{"color_jitter": 0.2, "questions_per_image": 8, "encoder_activation": "silu", "encoder_stem": "single", "encoder_widths": [16, 32, 64], "fusion_encoder_layers": 8, "init": "trunc_normal_002", "residual_init": "none", "momentum": 0.9, "grad_clip": 5.0}
Rows from block 2 of the image encoder of a small model that answers yes/no questions on an image's attributes, named by matrix and row number. Rows with one number belong to one channel. Each number is 128 + 24 x the weight over its row's rms, rounded and kept within 0 to 255. All counts start at 0. Numbers have three digits each.
After each channel's rows are labels from the 100 images, of 14976, where the channel reaches its highest value: "peak on" is the class under the peak. Only what is clearly more common there than usual is listed. The data: cartoon faces.
# convs0: expand pointwise conv (encoder.blocks.2.convs.0.weight, 64x16x1x1), inputs 0-15
# convs1: depthwise 5x5 conv (encoder.blocks.2.convs.1.weight, 64x1x5x5, trained with AdamW), a 5x5 kernel
# convs2: project pointwise conv (encoder.blocks.2.convs.2.weight, 16x64x1x1, transposed), outputs 0-15

convs0.19:137126177122150155139162131146117154094104093116
convs1.19:103120109103124142094086121123152069088120121127085110109124154125111114115
convs2.19:156091126101114158140116141142149083097118110156
peak on: backdrop

convs0.32:182163129164112107118133116155135143148159147139
convs1.32:135131119112131102101097098116117129120156149148174145159122100097081103102
convs2.32:127101129137151149141168169118155161112103106101
peak on: clothes; hat

convs0.63:140115089143114151097087111173126138131104105113
convs1.63:127116111131153136117099138150148129058113146154129071094138152120130132136
convs2.63:106163157151150147138182118108154120112149144127
peak on: skin

convs0.38:165174116173169148107134102140124128125138136132
convs1.38:106123115110139148088127092092150064102103114134093108116112140132140118113
convs2.38:136110131125149148142078090151131094145098116155
peak on: backdrop

convs0.34:131136099150144143149156139148106162162087129095
convs1.34:120118115110106153164173148116147177159169145110161137111119134151152139131
convs2.34:108140144161146106113095121121182107126151119162
peak on: clothes

convs0.35:137137095176106147146126138138079138164116122148
convs1.35:130113105119127122121120126137107140191161147106109115086089108109123098090
convs2.35:141146096136104170150156159145101151150102113122
peak on: hat; hair

convs0.52:159187119108086140144102128129118149113112109132
convs1.52:139135128129132123118135110117117138186155130105119158146104105086073105097
convs2.52:182153164095118122147143128122111165144117115143
peak on: skin

convs0.24:150161154154067115142111155141111138152126125136
convs1.24:117133139136132121137127112116147177175160137114092069082119133136140132128
convs2.24:151124094145145131141142171122146150120083086123
peak on: clothes

convs0.25:093148097119109121110135107170168110134137113091
convs1.25:120096120126125098101148158120095142175176135093134166145112109117112119107
convs2.25:175089138163135138130104136158150091115108125127
peak on: hat

convs0.20:134129109093127103110115107186128098107122148158
convs1.20:146117119136109136106132124103141096146165109144091142196129119101144166129
convs2.20:100121110181115140105140109101142117107156099101
peak on: eye

convs0.43:168130149125164122098104137156101164128151158122
convs1.43:120104115118133127129142131125102134181145072097104137106078128109103102129
convs2.43:153126128155123107074135158120126157086129152142
peak on: hair

convs0.11:132091100116117082121085143147097108142144109133
convs1.11:109146123116126123144175156110116113168194105126105124156117135151105108115
convs2.11:063117111115147116120131150164092111137119121143
peak on: eye; skin

convs0.21:119165154104145150126112123098079122128171121115
convs1.21:148152124133136132125098126152098068060100129106103104121123119121134131128
convs2.21:120110147181130128144140113133175135124167097111
peak on: hair